config.yaml
horizontal_flip: false
color_jitter: 0.2
num_classes: 4
encoder_kernel_size: 5
encoder_stem: "single"
decoder_attention: true
decoder_upsampling: "pixel_shuffle"
precondition_frequency: 20
Rows from block 2 of the decoder, named by matrix and row number. Rows with one number belong to one channel. Each number is 128 + 32 x the weight over its row's rms, rounded and kept within 0 to 255. All counts start at 0. Numbers have three digits each. After the name is the row's rms in percent of the matrix's.
# convs0: first 3x3 conv (decoder.mid.2.convs.0.weight, 192x192x3x3, standardized in use), inputs 156-161, a 3x3 kernel for each
# convs1: second 3x3 conv (decoder.mid.2.convs.1.weight, 192x192x3x3, standardized in use, transposed), outputs 156-161, a 3x3 kernel for each
convs0.25 102:167108061111170125132121116138127093152081129115125151097145097100174147168074145180187122132183083171045207101090134137143125114122108160100143094190145116068169
convs1.25 093:109150131115114126163159093170133072101109193194131087102177059136073206125086150071124163183050128087158148131118164102116171120144112132116170183045164107164109
convs0.26 097:126125060130158119156113133111178120119153114120155117083080175136150154101126099117173176166110125116123134139133059079116207170098109132120075159089120159149161
convs1.26 087:060139148146093115130145105140170096172111096101084149189080143097088109132161112130117122169085097050161128150114146153186140121057175170102093067174142116131122
convs0.27 085:169125168102103069150168125089141090201127153151126148163135140154162171126157137134138139142118145113164109127086110114130106156164110124092104120161184147109140
convs1.27 122:144126155141130123139156127106111138150144088124116149170102161085141146152104103146083191105173106152140158143119097155128067137108176197137024131155127128149168
convs0.28 093:167127160102190088145160152145076145155156148116199117135124091186149103185141109126158105118089121143147138128112132153123131083123209176124158126065157169193131
convs1.28 096:133117131140115132118169118123100096098105144171168079179057128114205125133107087160128095182113132056188160135119122126097149131156102093147099153149121144164122
convs0.29 089:152146140138174098139115130139149124155108182134171158181140132068088161165145176136200137149097109144137164111131147151109121130141103145070091173192086066153168
convs1.29 104:099100127104174111156134116146114107123130100170066162136082158192085152059155132103175125120129105081137141096106174166108119122137117154110157125177117151140128
convs0.30 108:071122168129138139109108140153105144064182113156062170057151171076125158121133097086150100147106110078112118128160137111143146138150137162111119124083154085094093
convs1.30 076:146151091046128119151070132135099138111157150073102072115119104097208099113088119185119149132161085110171163121146106130153142142096128133132108080131090106137119
convs0.31 093:133127128099071075144137135051093119143123162157174149145134143150161174132139141111159134112131153154154139114081124117142131169157127155128101128128181179142162
convs1.31 117:143089165125080117145130128091100102158124125153088153133169153112139116118099150144148136178078168122158116118143098133073117081142153182037107122120150106199083
convs0.32 083:087163104123141126133110196164048191121149127135091112171130121096143085132082199127197148091118121105114093120114150110105144175082205191091093112123107088171108
convs1.32 088:115172122115118129141107119120132091125110113165141101140057157096171136095157114199140056111188050136077215079090138116148105144120101080168127165051129105139128
convs0.33 091:124102146094168096100139146118094132113120100140110120185122172098079113172158081137111089109068140123144125086130149133081111109190120121094145171120102155103065
convs1.33 093:119181097131097113118158155134153054097146147137113125182064130094171155143112079135123112139154134176130081152081121146158116125109124140158105097077188188092130
convs0.34 100:157109142180172123075124113160134095106128142109120059073161148092171081126109147148111137200112128137179126116110141123140160126147099133167105172080194089101142
convs1.34 075:166099093070128109156099139122145132137131102065090105133093133136145135144087125144134110158116130138143102169131153083202121120146084149085099099103107113101135
convs0.35 090:093145147162099115090168094073128125111153080179092114102149167096186076148151160116184118112057126121077153104172131123141099148120100128114144083126145073142125
convs1.35 086:182097137130181113170082187137133137103165153102161077120147160150116082074123151152125093153082159188127125118149158174143135154089166057103167151102065099131207
convs0.36 095:121100139160086096136103116022143167175109162073178079146119127144108173187135049152072129156099163129170099079103118122104161070137114110215083083058186161161088
convs1.36 087:052173120148120127176082145141127080149143121114164156083136137196073117100123129080114153194076093040148156128071159085138048146126148084093173114179157154100107
convs0.37 099:160097125101177136098134122112105161151119173086114119173095172101176094130171124172137104169121178088128098162099136132174120168059215172163156122157120139135156
convs1.37 101:118184076142130154169097120180109132111145098160113152196139104070098192094112161149132118113174074134158099124140097130130096147086141111135134211060146059186124
convs0.38 088:131167146144095101195090129156092091133165119127142110153149066136172165100135161159133137136117085135123149159118108126118129134098203147118150132090147145156044
convs1.38 106:138142112119099141096153131116107163152126083210114132211088141162079140119181058158059162101211086130103125122102105191127136131098176144149116172141106114132107
convs0.39 085:125116093141132104131076107113164113147098108092159150076137148120087203086158060134111148109179118128126080123136127105184131119070088112111172155124140107098118
convs1.39 078:140108108111131113124102144114151150136156119084099151145106174131116110132132108137104073141132091162110110137153167115124097130130161128105194093151128166090117
convs0.40 089:127174140164119123182117149076099144140076110111121158206132040150103197101143161141096088098136106118094107133108197068121109136111144158127126145141096143141148
convs1.40 086:085110138161134132115058158160091162120151065090135142157107156152086122100144115103142118216097138085178122091133166190145107105106143168119166131115110117174161
convs0.41 105:126090131135102146135140135142115096085057120148146157131178140104088132169133193124165143165127114177144134152154161200091100113204176142115118138188137135148209
convs1.41 123:203067101132106126072182134070074124102137139133167163115159134145094113156081172106141127120125142082152089106145069087148145160115090175124102046163065115152172
convs0.42 088:104133158136120138117100161138138133114090183174146171166124109139226109102107171121107093161075077075184125167140113115150146134181128082170160157069160076137151
convs1.42 087:125091082100174121158084182128195109154133157130130141159167141090117115115087124117110146111161075173124144187135086080170198131108160147116180108119094108195080
convs0.43 092:093153130149154134112101130177158148128128096154113143168147141147069171091189089129094181168083164106139127145107154097130130075171103089170130137160098095169101
convs1.43 076:085132129149068124159099112151124119131134139058121106134128099157140088135100204144102165153147114157142132145126115138076160121148122154089130053199113100098181
convs0.44 084:139117146110124162124116108122101099170086124122194124108123141192097132055170146160084154154100150053077121157131058125081148140076125161063078121103213079200098
convs1.44 085:153137126097154122138135111103103166101148142162128137120214082169089178087167086113061128128108149074183066111180090155143128171120125157129089173108180115186115
convs0.45 082:160132148135161095113137098065127105109164107179181211159109119135131138149175182124178158186121149147152148141116175118098131141161148142119145148169129194132145
convs1.45 122:132114082129128102098154149172094134164112134122122184127130179148121140136125095137127106116089149118118072180135083100119142149128128096063173121161158148147086
convs0.46 093:126134189097187118160079118144094162115155108153137130148097186169119094127176112184104152111192158127084083150138111156109163073123153175124122136178074141142102
convs1.46 078:141171091133082121083167120185086136117141119116144087137098127084092153110150135139153138096183075215085143088141173134168091137086129108159148143088109133126111
convs0.47 087:139111104155100130090154109141147144138121156067085136119153152127113171140084143125098135183110098125160155141081133102155145143110104093212120130118179126123132
convs1.47 085:184060098093173194128062139079123148192110146151165066149110163144086097105191097147154095145101206104165072139173087123156157142152114140148106134139169136153113
convs0.48 106:106142122135158143135114121077099087097089121175114116152144193095147106160162130185119175146113124173047140129157130075116096164144222119143136124101170104163123
convs1.48 091:163122124132129180103196104127085082106183128161124199117158121100144070134105114119167073150128128155133074098103117067165093124092138132125169135131089127160120
convs0.49 110:115150117157136134128133090053095101138128112163149164114134184099148171164174076152132117134152133175073186134145190109114076111090186147107132114136117119159118
convs1.49 113:155127153144162133087156174147082087141181124139198176109149121107129144122076114132093105116145117184124114130146108122110162110193154091134169142116073150140092
convs0.50 091:134144086093128109098151107137157096178123163149140188121053175128146089133086112079125077086151095103136123123111122134127133126152122120085112192141150126142001
convs1.50 082:216097149083154138140111159113124137116096154181113116129213146131065175131130085133125124168084137135152171131113174137103097083201170067154135170105109121106163
convs0.51 101:103175076155113130165064125102127122129165103084149155135133139148142127107110148149044137095115138103123130114146104123154164152077127074116203149163005115132162
convs1.51 075:161131089082129125128154055096136088123087167150178120115133123115063220134134127106091168138135119146179109083160146138086130125129142137102141184102089137166069
convs0.52 145:133170107117135108183086131159129131115156178145137151111115114185099105140142129135097160128099131142147139118079155148142143110112178153164141087083197188169105
convs1.52 121:142096107146150121073180147146129106165129130145097153158166179111177136132086156131140142129116124118085139123109095102088108128115173210145137093175123107116139
convs0.53 100:097148088111139107146145086137099218102143073116184171157055100195069199124121112153019147058146101147178098159086161120122160069101173162147097136086112090088138
convs1.53 098:156102095143115112100144091102164153167155098142124156135090163185096157103169051119078080167174140137146066189125104104155107123178162097161129162126131124098133
convs0.54 147:181115124113115186088147140052136123119153152144141124130131111116104133124162122202164105247142138103165142119130166161090151169101128149171147123116109178118125
convs1.54 143:107148172102068153149116124210066102143151174092134141158110152127200118125093169124111178122124136096148149089118119129181122125114151136093199122153097173083096
convs0.55 139:167065133119147126126113135106124070069071128175123127090144106140144154153166112152189170136120160128149124188145152087144148151137166133140180124074108182158150
convs1.55 137:131132118145144172139087128135078065179129137172125130122073176073122152163103131114059179115099148115134075091139187138113120097140154140126078151104123156125133
convs0.56 096:104148117154085127123144075130137098122130157137152140125116116180115116103121135064200114201112126117118109148143087138138116100137132091079106151096128137213111
convs1.56 085:178135165135142137100177123131138063087141121168110171152092127133147120154087122185148072128155141157136134156126093114108106137159137098142116071151130213075165
convs0.57 112:131121154173160129139147122132109091112082103149134140146127099178105100126154167134141176121163160142146130168110198075086106170160178173171143087092072184151143
convs1.57 123:127087179154128127161143150080149091176136120168127162159122114054170126173129137106202073181137116096128099121094112100176127133148144097095165133157108145157145
convs0.58 114:143115121133116116132172142091104121130140093112129168196110188102091187140169136185099131090140104166160157131152138101115142165128164107144139160130136162076175
convs1.58 098:096149110121124129123168136179118120110104146165150160166089170077156106158095094110150072096101170145120074131138083118161153115154127129109160121086134143091113
convs0.59 102:150139168113117146148140111123138109146102135152118111119177116146147168173076120143126169135174144115131086137174070134126143132114112148116129128131109150133140
convs1.59 085:106146143123137096160134150156150142044157104088169168155125117059131166128095144158152101091159138163147126171132176124167105129090164101147072085082137121104127
convs0.60 099:157040159131139112142075161091122154122124117127105116136049133140128138091165050194129121086201097144122120077123126114142139141089112121096146191083171114110121
convs1.60 091:146147176190059157109188137139150146133130102161125166169132117119132148129140134119077110120122157111128103143174090147105148099178113077125153183135104095152160
convs0.61 096:133086147162117137109134156076171137144091150081146161116095125147155142130101128180133118127157060176093164103146140126111103113147144151103131210047155122152149
convs1.61 103:181135115077142169171086157112152129096116138184116117119124105132153156101114163116071129112144130097165096104134161161111131129125123182049169098139136099201107
convs0.62 099:110159138111073150128145108144092196113220097084095149112179096111093170171057151123084126124189084162095118117182118161067164155075175126112070111174149134079104
convs1.62 099:137171083129120121144108110144117111108130109105183124122151131151114180110176122074101154116100117147167092120183085097119108131193152115153126167098099085136157
convs0.63 125:157131114127115127159123140104138097135139133157109110138126109188126132135125167094122161140175110168109162115173164129066150120139173127122095119179086149117101
convs1.63 104:133074154096167125179100084144162137119110145116156105117188073102125135095137146153136074128136128114165113129120112081225122138121134157095192141110134094131124
convs0.64 118:104135120113114138091127108135121150149142098089150099147072147114183142120123130119156129114080156171099089139096067077149160101100141160125218146134044142148102
convs1.64 076:154175079086125099177046131146135106132127087087099187116124138135045119158064125122169147138140136142138170160105169131151118128160111074129100149115078116067098
convs0.65 106:162137120114104144075166094136088138184106109106127094096170088156128138153135140134140118149103130147182069132101124134131127176104131125124131120107144204131116
convs1.65 088:144096162109147084183055151152138125135145129096123127170109134129095128134163082135205128127128143222124101103110151134112106149098154136180055125123118119108114
convs0.66 139:087099121135106130137147146139162130255178148079112156127190174141125142142123142128114139159141125134146142075134118147127102131137144119136133146138176118139160
convs1.66 146:114139169161114115158161122072112146159114093109121087189160147114191249132093148123147163132192148162098173114175123116081108172096109190119062135067152094128153
convs0.67 105:135119092106095140139182112103125049163137221095113110095179116181077156162133107116091118069145192143146133128086112125155131095138100086153152158102070123153133
convs1.67 093:118113124107173090133197128095151120108195133150080142117134141093131091091138124121130112156100124079160156125057180121164041174096152140126131143195098115134106
convs0.68 095:165095119109126117103159123095197056135095163126157100117103118097227076139105172135122133130109134095062135113185101094097196166116142131110165140123077120190140
convs1.68 100:151138139098144111125174111138113124128185111179068159154185092140066137177089103131156093156094162105164176106119121088177121106110109128138110117100198140126090
convs0.69 127:131114119063098119146167127078094076171112169090147112082118176154158117125137115083095141118126151164119135117050180121193089125123132081135155131147124110161126
convs1.69 112:143120160138112111107196074147171162095125175124089106085148141150180121145045144112161085096126096154175106121112166179128104124125152112128142198111152117132105
convs0.70 111:131095145112102112120163166057133098134106174165100085122141146150201115130148136140140120110170174148089171124054146106129135129129138102195100173078123149120149
convs1.70 103:080110151208129114116169157143133144119120130138103097100163131186107147133099148149080147124148139083143178130096136099152096140115141156046149191146158070156123
convs0.71 119:116070135146132130135115119093165182136094110156142117166101115133117120136175132141117255108162130164086114147201134094136112117168154122172118117188124139096186
convs1.71 137:167108152126136130107136110083079097150137143144193139138139140167137120126097142193139077145097175069145078003170161151139079154098136081115122131159150246133129
convs0.72 105:111132116155147132162116144160070169104181178127097098110148069166136160071154149128083169154159119114099121146090175170163048107085187092173165093111109108115199
convs1.72 082:107090091128140107140075172105134136134123102112092065136098157071125092146070178173060122066218056147092185137175127109108147109085172094120108142101173075127144
convs0.73 105:134091144107092129172119137116133151155132094140165148096116108197093191078120131157072168115119124042202067141107118113083172187136071101135132184119099198076156
convs1.73 093:123113129133156119131178112124108122142078118141135116157145113082116153081146105101149095090097155167067147169051127111131064137154165156064136140184118107108123
convs0.74 106:161145162133116113119191127027108151168069118152171153109178114123099137141152209207119179155167129098136096167123175075128134171142134176135091076176139195069182
convs1.74 131:150093136122139140154108185106023111146175102152124112165061216076149093105156121167112125123111105103103172108141127173148151125093171204069161124111130135173078
convs0.75 087:146118112120094158152086168173152123113136178124078085144120092116095141128116120126149100099149070182088126143104145129128093091155150122157150153118106135121141
convs1.75 098:148096101100136146194146086079117148141071142145114178133144079159111130095165120132123068108173143096159168148139136141115132114168131105132142132170100165113117
convs0.76 109:144155197117109147130143152124105088107120113141155169129063161069207097134115147240121202120142121079145076107198082162083143122112129066110199139118099126128102
convs1.76 082:143102173175155094122152097106110115142166177079121125197089147062155109134168127125104165173109142088168097062176084125133129124109112131110143152116140104138146
convs0.77 095:126068154149071123151145111131136144154074132077126079060096175101162140140167062121168129129138081095112141119123159116139136142061176170180135124040189113138124
convs1.77 090:131164080124086184158133116119126140168118104098101105182083163110152091150117113163063153150164072139123157125172090127119181137115177097121150132107087088083181
convs0.78 102:100172127120102126122109117192117180076118143131148103160102139106116122150095148070159131134118118114102173101161137153117143107103203158108102180044154127127134
convs1.78 089:172105129051249084159022137105137122142142145113108089140151116137165141124107131122147189210108133168095151171149161088121152150092122111123152140097099136181136
convs0.79 097:134110129130132097125112156109147161121085121099137186069152139168153083170099134203153146110198181175083138108123103198078138054115108194149079150083173112141098
convs1.79 121:155086123136071173104174134116080141177148152169126111133138103145149109191102130118144086175091126043197133167165117087141103170135055091126112128186124190106126
convs0.80 111:135164124175117111087141191084108113168120104209119142172074127110178096109138147142112152155114144109175181093103101188125129108139106141091072148183115065147163
convs1.80 098:125103146173062142126162158149068149027121108141170119087119139109102077126128146089131090156116153133149107157104120131050149130136148153104164121102131163135070
convs0.81 098:101100134156067131128188097067119164131105114159105111118173091107118130176122137176088175101155118134093126110121119074115129222131083116121137157097116151127222
convs1.81 120:115113198158126108096138159129062121135130140115168166120159099121133139126153078092143125099183119163077124085163089105151141130124146149091170128154125110129150
convs0.82 090:087155135192145081103136110153092086089133074136074109104149181144144129085089111120156124098168152137077168074106120108160115143082115175075135092183109109128130
convs1.82 094:154082119170109120132105196112173092111139116188072133140167150153114142123123128182047101132110177147196076113109155107106165126154099133124109144098122101107154
convs0.83 088:110134130062076062118147125073102108175166156120146162141147142162163162133143143153129144142131153150152117090075112142147122141155143136136124134133173180139143
convs1.83 109:127148114146110125158149082101116100162181083110129119163154139132153216074125101135173128111118179137121119136134129116092104143090149198102084071128141165160158
convs0.84 102:124133155171109070100135114093166140133106160156136105162111079180049194112126147158172112064160106171152132113122179131128093134085156149109108124077129182180146
convs1.84 085:128070141188155092121100124126093109069135165138135116131108120173121119073130103165093145097148135074172067071169149138137058118109160136107114122130184091174141
convs0.85 084:157125087083094151182125158048131136104126106173176183115109118137178165162109124170160137146148140140193118137100148081121131126154123139110122123153172163138199
convs1.85 098:117132133136120137087127132109119076122163088131102212191115172110170125096107126115159123155086111192084130153107123122139104118086171170104138104048173141168116
convs0.86 095:133169171188064102145197129089081098179083120146135152112079116168135156103144145093176158136111165173113149079136123138131152177152111153110111165117122168149171
convs1.86 098:147114101172145065113197125107131070102128085131101184169131139082159126124108123120107140130082100066178090129139057177106111094138164183106120110136120067175141
convs0.87 114:077123106140151101126141197123106163172123162148157141124186093162142175088116151096087120143103111041154111122114130125113154134157143097124127111158074180094172
convs1.87 090:072114096148057162088194170149079091067112119122179028110130144150141052105057201156086142091164075119112188115125130146163082117106154091092088096167158136088121
convs0.88 100:067155135139130113147117149101100141116141165106205166062192084140135096144068129129151134101148160100119155124112134080119183138131117163149091069182147150118069
convs1.88 104:118087117127118102134152153094159157097164118157133149131162120115178123099110124104169096120099157106184101141112116130091139124130145167115184117176153158174093
convs0.89 093:109140106152135131118127121158133094103104142160167113038180071143132100094093132133139104121115160086148108125144086114101222111084144087157113157155124128111175
convs1.89 088:182068135099131106098176103165083131033166123176119102160140106112093140127109138087172117107119124105177084103173151131153065096153175074167156156118121088131146
convs0.90 105:144135165121070122153137129094103073132105138142159112165142188163154128148153155129113158122126128176136181136080203066129082105137167101083086136121155189140141
convs1.90 108:140107164180091113073129141125124121164133104103180160132143129071159136142113101114089152110110083114171146136120098134086153049234146135092205132166072104119159
convs0.91 110:134077140132144155088137082095136172136101111085117153132125188134114137135164116120149125154136128123104148111127223149104128136155173209131122166109106195184129
convs1.91 140:171129063099170174103108118094119058182136124179109135102103146153098121153134142125118114122183087078101140100139126181105125111150123153157058130087184114170158
convs0.92 093:142092151156112131139096120154157158154096101097165139165111073117138148088144124120132132239100104167131135091138157126103155129107135137152042081111181128085160
convs1.92 100:180075140101130146152172119168100076125171106143118105196114124164118082163105096109123186145147078118147149102157104112161085147102104115103096143140117036131125
convs0.93 095:105129146098129164160084132109080089136124144126081103127141166075097135147216039112104137158102113077179080139114090135096145083132098143094126073147154116092115
convs1.93 084:106129091133128183114122093120138106129096156108202070114145176158157058158083150206085106139160108131111095138155157104164112127078139102134059158106207097044110
convs0.94 096:092162113160126147160148132171092125134110115132136104125138096146169125121114092068216130157104190162113141122122124163112059139118179133104139149150134121183113
convs1.94 077:121125141097149130161118104108140085139120134144101097114140134157089136132098148191094136083230131152093120089148163192101149130148136104076137152140082092144146
convs0.95 097:121119140054115112151093151063090142143113141167145108134138121112097168172149127191133074136083255178166113092108144087133134119144151119095135131175118143107160
convs1.95 119:140079206130136135132182127109132084140129145177124167172129091102104146105127151193101104142107129112181097127167084119140139160088128136115169167100112132176103
convs0.96 098:165118091139144141154085127085147168140094097140181110120175147124078137145172152142144137102132078111155140153064152105149121129107160198082167122110125099144172
convs1.96 095:135171088082135139183131138163092130103146112094171178118104156153108117095124103117118192115171062135137095136115109098144168137130153074151156109100133195098087
convs0.97 097:090104138135084117093155116113113107174151143100151160141125121130119119154088164125140151108032167083133132126087080097097148091164127129113196082144124114184075
convs1.97 080:090145086166107167118121132107093098093100167156115163158097130076137111129075113201126115126178110204132083122122179086159113150075176110090116096131162121153096
convs0.98 122:102153099161122119105165123112105144094083135160115079098156077163171164201066176101121142162099144171106188099171140159128144101113116164136165051112159148172120
convs1.98 122:121131145116188165157105171114137087131171160188146129047092187067143115134132114124062162146111086114165072113133130117093149139136136085133088155119122160112088
convs0.99 106:097170153160126097099167095104107130139148122120143141150076116139129151089167131091139109172118126129142200110126112081173196135105123131088175126152110156128092
convs1.99 101:124116139150109139121154104156120117116150101117132116136206143126139118143125086137100143128124096107144119126083121077133148137112114173094162106157138142172090
convs0.100 108:155151147172105126088105148077087088086129139225179182095125120108110187180153173133161159176131112125117181191132157090137102172145133196156140117114162179115154
convs1.100 129:142125163094158094150123168136128078106138125122093175144201164102117148117118092185110156081141099151120125202099045111142146058173185138104139119136141123151108
convs0.101 122:152120115131167088099148117072134144166108122143168146116126125147097154165147133106128104134056146087113103102137135118122109113160141157101078092101178150104121
convs1.101 100:098156086108112133076175122121115131133131073078126135149094121126147133116129105169144076081155095175060156167121117142066134088181179063207059160084209126135117
convs0.102 128:034171147172091148127113164130156098100141140177141155093178118148112129162081171142178103133155119136057196148139137116117123226138116191154133109109115135185131
convs1.102 113:139103184113134067132099148157128072093095154129134189128200130126100122170097173162173120146102151148134124102029181132145162127094123145058233119186090195151101
convs0.103 100:141118106111165150099160110114114142153110069073155189160137124124111152150097112167118151127114134154144152079166135102113130129130106110040161164089205137128068
convs1.103 098:130114161102120158143178059115154127165150095169119130187099118193109071092085181049206117153046165105142099118147087117102133072177118132140090138090202133140114
convs0.104 090:163120105083129194155120125132160097075124131124071147122134117205085150134162103069095139167074150099176085131105066117137126127109128136159073151089135219088097
convs1.104 092:135159078094110180121201062082159100127161120149140136200128169104086143094107192151095160151129153132147110173083150086181084094100126111152118097141180136128132
convs0.105 109:170132099093128158144154098125171087132129129139117207129180154136147130094176126200116133101119130107148137176119081118107120135122144116105193144169111113146108
convs1.105 099:142160087107187146125098142096172074179171112133175103129150087110113107130125143054208089112130186203111066133120083109104152139095098106178111122150089133149100
convs0.106 105:158147121124069109156130146094132106115087114160134161110157158157100137157153088114111177123178116155160100150136099149141120072129127155173121050089155108176083
convs1.106 106:064186150103149090132133150133198112183174092153123201116131119141115104058155114094127126131146131088095126129120117137095134155143140170142093171117113112155105
convs0.107 098:138113187093126092155089122142134077103135153105153099075166174148153156152137094095102141122065072134099084123124146080150082113115171127074118158088123143150123
convs1.107 090:109165063147090179096150075038170104135178114110131125128125146133128094093095156154128066109200044212061116145143128145109131107215117135121149132141128148157085
convs0.108 101:135118147163124175121113182050065100161122165180189132159138206144104161150186119155152156163160149173202112118169148116149145194138168144140136120165132125154188
convs1.108 107:095158159161124069110129158125100099108133098135167144187086136084128113084164132147177020085094170111119113121136099087136149135163117141126164090124079142117167
convs0.109 096:122141080104095099125072151109114119133156118103121189137179051141125166140108156118164138184097125125098116129070146109138124167088150148089143165143184116071072
convs1.109 098:091122163140153175155148119102177144126154115120156132163139135155141094140109110134108082105176064155134123133077141066110156125170142110164089092223117129088113
convs0.110 091:137138142159133101138128143091107103159154127119107162125141102124166155206049143133165177043131171152043137133130137091146134101154150125110248122097168149142083
convs1.110 085:141093160154138082126097141104112156099074117107114145113226083080087118175142110154140069155101158117148101130126149150176120129112175102104142119158099131093202
convs0.111 098:121152112122116124195130142122112130126148142100159109066191138160169123086094115099121113142104172099117152107110160124144097133097158104179103147156118119097144
convs1.111 092:132139154141102132142150136154115150160119213097178116122176093090100108153073159135034200122149035146195093098188090109135137155094198117133142128122132112094163
convs0.112 146:131126148130090223150117136099241189152022175153067170138113161152153122139200128167159173163113185152101098109139196135140165101145124156139159162137144150148163
convs1.112 165:131096160050198128185124121165131111168075106113162155119169122165041167058187164089140145105149103117091159099151140086173131132112115119169097109116148092204143
convs0.113 097:158110065123093119142135125102076199163085112142105103097117141136108158059212118036120130120096087134169098146148096092116115157135085129138104122172143132142172
convs1.113 081:141129076134131127183161141112140127168097119080128168117139150105212107175037209136113083149133183097146065138125109111105130094150115167077138129156116112169060
convs0.114 094:060170105138079149103059163160189124128109122132111080124121128121105126086115172120085178139164112076193119106120134125151081097102197139120099109088138162244061
convs1.114 088:159086124132138137152140131075116152139145117133158116121101148110104125090149115109147136171126032150146188119112115064154123143143103094154143173110144163167080
convs0.115 101:091172131154093110170130146091067130117134136137103134202184058082144174119171125122128161191121148132178081146147197129127143159124179218149087094122073144128178
convs1.115 098:168061126086197158145124102076158103151141155159152162171115141089129167151158137154066123122145118096172127141148088107106169112115133163107139142183195125122082
convs0.116 088:111124111080127110142110130148078112034155129152133134137107073149064142075205049105070133147173099091163134137107111127123127139116179075141148158128023152123180
convs1.116 086:118065110145115190153133106178151068111124108138172142156133103128148137184072105139065127150201144128120144153116159127187127133126143156098123122150173124071167
convs0.117 103:096183061174069166126120084087114165114099064121147156113065141130142092083115114136129125134104123189083129153084174147135154136094120169121138074084166127159112
convs1.117 090:153117168119110104148151129152146092158142154141120180143126149159082106056137155130115090094165145109146085120155162138130127133150124155117097104111118088155093
convs0.118 123:131169123118179123193075115090114089133099119123193161165130126231166097127126153177106147129183099140098151160134116144121110125122165150140132132199138159127121
convs1.118 116:167100123104139088109176165168093155124156170145115102109122127087175085095104069122160127082163141156146094142126092144088173160142167083106124176102107105172058
convs0.119 106:169102145170106134053204136070139220151115100149154144178123096094094187142081103159165151129172133201153089172069160076168086146087129142094145141135082130067191
convs1.119 076:101075156159143110082129138083194081165168101109035141126146121164059122085169119153160063161127081163158121125150154151110099148140135160117141137083123111208136
convs0.120 094:136122110115111136116125175091161118114121166163127173136105168087149142146101107164139159121156084160129156153092140147092159091131102071120193140088167064155143
convs1.120 094:113163139111129132149173131144109120141130153146173129147179084154096138119079171139067143139174093102148112068176137154129087101189153132148195147182070154146148
convs0.121 082:078187109133133152137161067061134143186084142036158112181096173116177117112132127066159115042104100128090132094140186161137074146081114163134133135127183148164117
convs1.121 097:155088190210149104119129154130167128122150094142124134144087131076191092152162115123115070138073156167194066122120149148094146126119205093139206150142094134131160
convs0.122 095:145109134119170130132138126093147145135121135131154115157153112109132121136112141139096095176153145110170121165101107172124146103093164135142188113124118123101146
convs1.122 092:122145102109151144119179071148101122131191125108147158128176131195099186078133165075106156187153066092086139158099129074161103103127147124107123141182163162102139
convs0.123 092:136110115117100098093200134104160088146130140172144118134122135106126144098084109120114131107155113102120137105123110178184067152118123142093161069127128147123137
convs1.123 083:111138154167134110164116119124129133102097102190151140100131140127119121197115145088172115121137150159122136073196123190082117137113147167111100147121159122117118
convs0.124 089:129110092189105125124160144090108141069044156116139115112116157151141088195075170151188200120124089149060089153182163070121168205169176127126137121126108122136191
convs1.124 103:148063149106189121169070137112109071102147102203147142106132118106090167108142150140154121187110088081119129121121124163130090085142151120176075129106177131137109
convs0.125 082:125141127110156147133102150093100123103084112131185178118166149173121146138177172087159194182167171177137132169152147102112085199134155161134154162139137173142178
convs1.125 125:177099117131134147116136108116089075158117138126130136105158137148168116128084162062163145116131123109139148208113095132094109147118121137099116121133131117172164
convs0.126 088:115149127098103101173134115104149144106183124181093122109132180108165104107148146052143099187072171113162147124126154059084177097125172177120059123116122122059182
convs1.126 109:127137168144203081160114102155090127157140129161111090180132137095144142200115093113087141128153088108140158132136130136112130112127199215052097131129154139157115
convs0.127 090:117150120097154107191116123111140175097129163158162123157187095085111131111136141114130101123178113129176171129085175156108117155182072127166097111126095122122097
convs1.127 078:125137160126093133150164104141112129142138118152127101129148149112155139174061128161194124098128191151132126142136123124157118141130108130095120103134133070122155
convs0.128 089:130134105181079142155136141121115087175104066104154093102130179137104088134148089132144094145155176143122153119143104137130148177096081148121138146112158144144078
convs1.128 092:165105186114193016167146105169119084135167136147052126098204136195155131117138163149118124184103148159112141103145145134126099154118136190139078101159145181142188
convs0.129 097:084066182185177087116160102148146083145145137076105140144182109118130104113107170092131128206075102143107152095102141095191138116101117168119124059097160189142100
convs1.129 105:120134140110166113140116128132105126126107156179159101064179145151129098085137141084127130162152123159118115126151166102133080109188136105142084146102187109122083
convs0.130 088:073174106169025115095161145196152126085118155077146152138173061129086163124136122149113100107061140125151096084099173073120097096153116130121124063216129203053107
convs1.130 074:132100140111107115177141099104130113132155163143175048187138111132156102112118094067107152163101192147160136097139175151193074121125173141155119069158125208083152
convs0.131 102:115141110130085164155103056101095117183137141116096129154102092167135169039177107122087102061136112151118182118142143103155121142104159144061081056197070109151111
convs1.131 079:124091152087141086113148155104093128076130096148113111094121093127116150096122128169107157084160156133157118119144113180055134114134172127058142084157124133132169
convs0.132 083:186088131094089102143147136129130137132084093081124168112114111161091175097177095147135119136187115042190144142141144127104179138139135153059170169150075146109169
convs1.132 084:136151112165137120099134127096148093112142172181104117135164117104164115122059126149168116161054136089153180157106158116110081137152145128150101090100162228084123
convs0.133 085:190098091112104121135119084123159196161128125058126117152125087111119159105090186085081153172124067093138113119130137082168124192115102131111115139101165142037112
convs1.133 092:189136149081164156151141116101114140191143149152147154177119144172149078095167178136107150153118088113142098140083120106138116166171150116156130167093173074204102
convs0.134 087:143126094093094167101180140094156139108082141135139122111145101177120092122111148161093128141053115159141136067129203135090141135137125172178086202051094170069184
convs1.134 093:113124118166128120148130148113106134213088127078164124121128147128221101107138140112147094140150169149127144127138111111138081074150146119126162156118120175153122
convs0.135 084:158152096135108136083095131133105138141140060090092180133125043158068170106179103129098099143098133142151109155146103094121161121076105084120162175117173120116190
convs1.135 100:124136138087202100140057143116138128148132100104157129154098158122134156129097110188108147129098078161184111107149096124123126131198153134102156109128125108123116
convs0.136 086:131080092138076089103187113093070130150108141083144129123123095118179147119111120091188172136120147204120150111133138137148108151119112147133118070118202152110110
convs1.136 090:144099160161150121142135095094171154135114157167139166128141130094157132112091158145121139108209057151124108103135120119135123110207112133128114129100142065175157